A small spectrogram VAE, trained from scratch.
Model: encoder norm layernorm_no_bias, encoder activation gelu, decoder norm groupnorm, decoder activation leaky_relu, decoder widths [48, 96, 192, 192].
Training: soap at rate 0.0017, 4900 steps.
Data: trained on babble in 24 made-up languages, each with its own sounds, syllables and stress or tones, from a formant synthesiser, 8.0 epochs.
Rows from block 2 of the decoder of a small spectrogram VAE, named by matrix and row number. Rows with one number belong to one channel. Each number is 500 + 25 x the weight over its row's rms, rounded and kept within 0 to 999. All counts start at 0. Numbers have three digits each.
After each channel's rows are labels from the 100 clips, of 14976, where the channel reaches its highest value: "responds to" is what is common among them; "lies over" is the class under the peak. Only what is clearly more common there than usual is listed. The data: babble in 24 made-up languages, each with its own sounds, syllables and stress or tones, from a formant synthesiser. In brackets: how many of the 100.
# convs0: first 3x3 conv (decoder.decb.0.0.convs.0.weight, 192x192x3x3, standardized in use, each kernel summed), inputs 0-95
# convs1: second 3x3 conv (decoder.decb.0.0.convs.1.weight, 192x192x3x3, standardized in use, transposed, each kernel summed), outputs 0-95

convs0.41:438482477458481529494494483472487462496517511491516450497515488526504502546480519532469520505505493504536459494495528464522480508496497522499559484496495491479518491517555541544503474504455490473485517496484517519514509509472503494527535504518522519495483565473503511485504507525515502464
convs1.41:523499473482488469481489493515496529514471494502495480488461513505493496486475479442503498469486535471489495539507489539499448440457518495471487497492525459538515526465507548525501493518476462524512506527483455500511471537545524462482498491499477484507499503551530496457512511574503491500
responds to: /ǃ/ (45)
lies over: /ǃ/ (36)

convs0.20:458482498455504468470543480479482489474466500478467491482491482515499525503525492511511503477496520499517489512497468508492526462500485511446505562491488476498578493554479488501525494499508557497454509496482507469496473507510513535488467517531482492522476531534508506489511524510548504480
convs1.20:532567492499533524473489528480480490491531460464477563509454470478496489503517544499502506449480560469507481507445506514517517535499531521484484493532487496490468499502480494483518500428517477513544536486561509461515466483476507495502497490451488478503484506505457465475498544507511511507
responds to: /ǃ/ (45); mains hum (29)
lies over: /ǃ/ (43)

convs0.152:494459518493509480453463509485477524454467505545516482489517501529517511476532511469500524476511451492497496506510480489485488524437488535502497452489462458492499521452520476463512497512523481509515518519493488483491505534473490493478510518479495492485529501512531495500529538527503527516
convs1.152:534490451513507484500508472536504519490539468504501508508484482515493476492499510524480489473489464446538470538472528522464521474495501495534501509481500479500491448499514555520479491514487487472464545502498522512542522498467417483480493485457500503505459492489464525526533530490543492497
responds to: /ts/ (62)
lies over: /ts/ (56)

convs0.123:524492483485478526465500511461553470457479476495504489504473528518507474521502502463521480515506460455495495520479478508492493498494485497538476474465484496480562509523469470498487495458515481472538477498533501505520474438505504483547514504509524493492504479544483474472528518559558465522
convs1.123:522542531504491513529491463472486526526555488525541534514492491490511510497474477523517501478472504509484484466537478531476500522521500493460488532549502514472469528533512454499523544480516558496511491480529459485486488528471527510459430481489483509487529475525486469521496493488515499498
responds to: /ts/ (53); clipping (44); /s/ (37)
lies over: /ts/ (38); /s/ (31)

convs0.51:494484515479488476453430553487497508504485506505484570493500505466502478475493487462498460501494473490505467510477492506494476492490507511473499480544495470523490515509521482504511500472516504536487498511476458539528489501476509485529477505420454481531522469494484521508531542534464500543
convs1.51:549483523514529463494502481517524487461596516500509503477481476521504483535515512478458473481483490475502475499479487536462470462514461528483490522451537526495500512479484472481502504505451512506517466516499497494487504518522484494485505480529512513488511470464526520509508514489560542494
responds to: /ts/ (40)
lies over: /ts/ (34)

convs0.21:499503489505496509529493482496496509498478496494541491491482502510549545549510498529533480518505578532547510516500487492476493474552532506526489494509477505476506489493561492495494501528481497515551540509475484479498457513519512515522495441463530472510462457517536492467548492524450462485
convs1.21:485476503526516493501450525484517494508491510514465510500510480538488498488503487506526508502507446519458524500543529504466461480503438502492515502491525479533497497489462522487491493504506517510494466498460459470522494482584529491477528518458496458481440523483519473494504551500501501503
responds to: /ts/ (38)
lies over: /ts/ (26)

convs0.1:497498498539508504472501505486561508515487540500505512541501487484539546525503476536498471528490480516475493518486463532476504504525517557492530474461532481493526515545506521503476460503487485531514521503502469507477466490520481498471434481463533528496502456490475485477544490485479479476
convs1.1:461504470434498516504516479495465511548552466468499536499475479543509505529537513488508474481481496511540504466531510531482500475481466493534546521480497488504479511488500534510438522498496506442498481533533508480513499494508496484526508508517474513487539529499520478465513471511529525500
responds to: mains hum (60)
lies over: silence (58)

convs0.56:464489498466516519499579496497498499482486501526473479489526448528523505483492521520504514477509497526514495489504539448500483489508520503464548485519495502475557489533512502501512495507486503459482495486487510488506521541489511544473476519512489500505497503514531480500466495503538484501
convs1.56:494521481511496467471511471509491527473507491527521482505483507503488483494518486470495514481463528487505491508509510533547474494473551480462449498515507478545517491496472498509528467493481466527536501488501512484533456516576481521507507529528482515506472536527486500488493501532487498474
responds to: /ǃ/ (42)
lies over: /ǃ/ (37)

convs0.87:508499507538506555509457487482486526543471522473531471531481479509478527477483474462480472527511526486484467517515545512489504498511471497504496473454483530481495522501514481490489535536524491536514466508464515540502490486529510498493598442559511554502517512528540501478534482457489488508
convs1.87:511495535475514506514475479450508508532494493543424502503556509449467513504535500488484494513511496557518480485507528490519432470506445501505496472524540489482480502528468489559502501504528561490501518479506480488485493486489490473507499510489559532489478507465470485527488477500504489493
responds to: mains hum (100)
lies over: silence (73)

convs0.180:465476497480478536467435493495525449497518519499537537497496520509484474522512510477525576495522507534544488540500522508482516489516548463505480511469500449503465489497548504492473479519498480469507499463500508478535472507476479496499521484544470490497484499494484504499547508508501501519
convs1.180:515498534534493475532518526508476511496466507539499480520495508467467429496464500443500505521510449521472515542518496513501460467488522469492493502496541495513512486480524538518496473493512477499463479499462483480472474453547498551513519525464503479496485476507495507545516499454490471481
responds to: /ts/ (45); clipping (31)
lies over: /ts/ (36)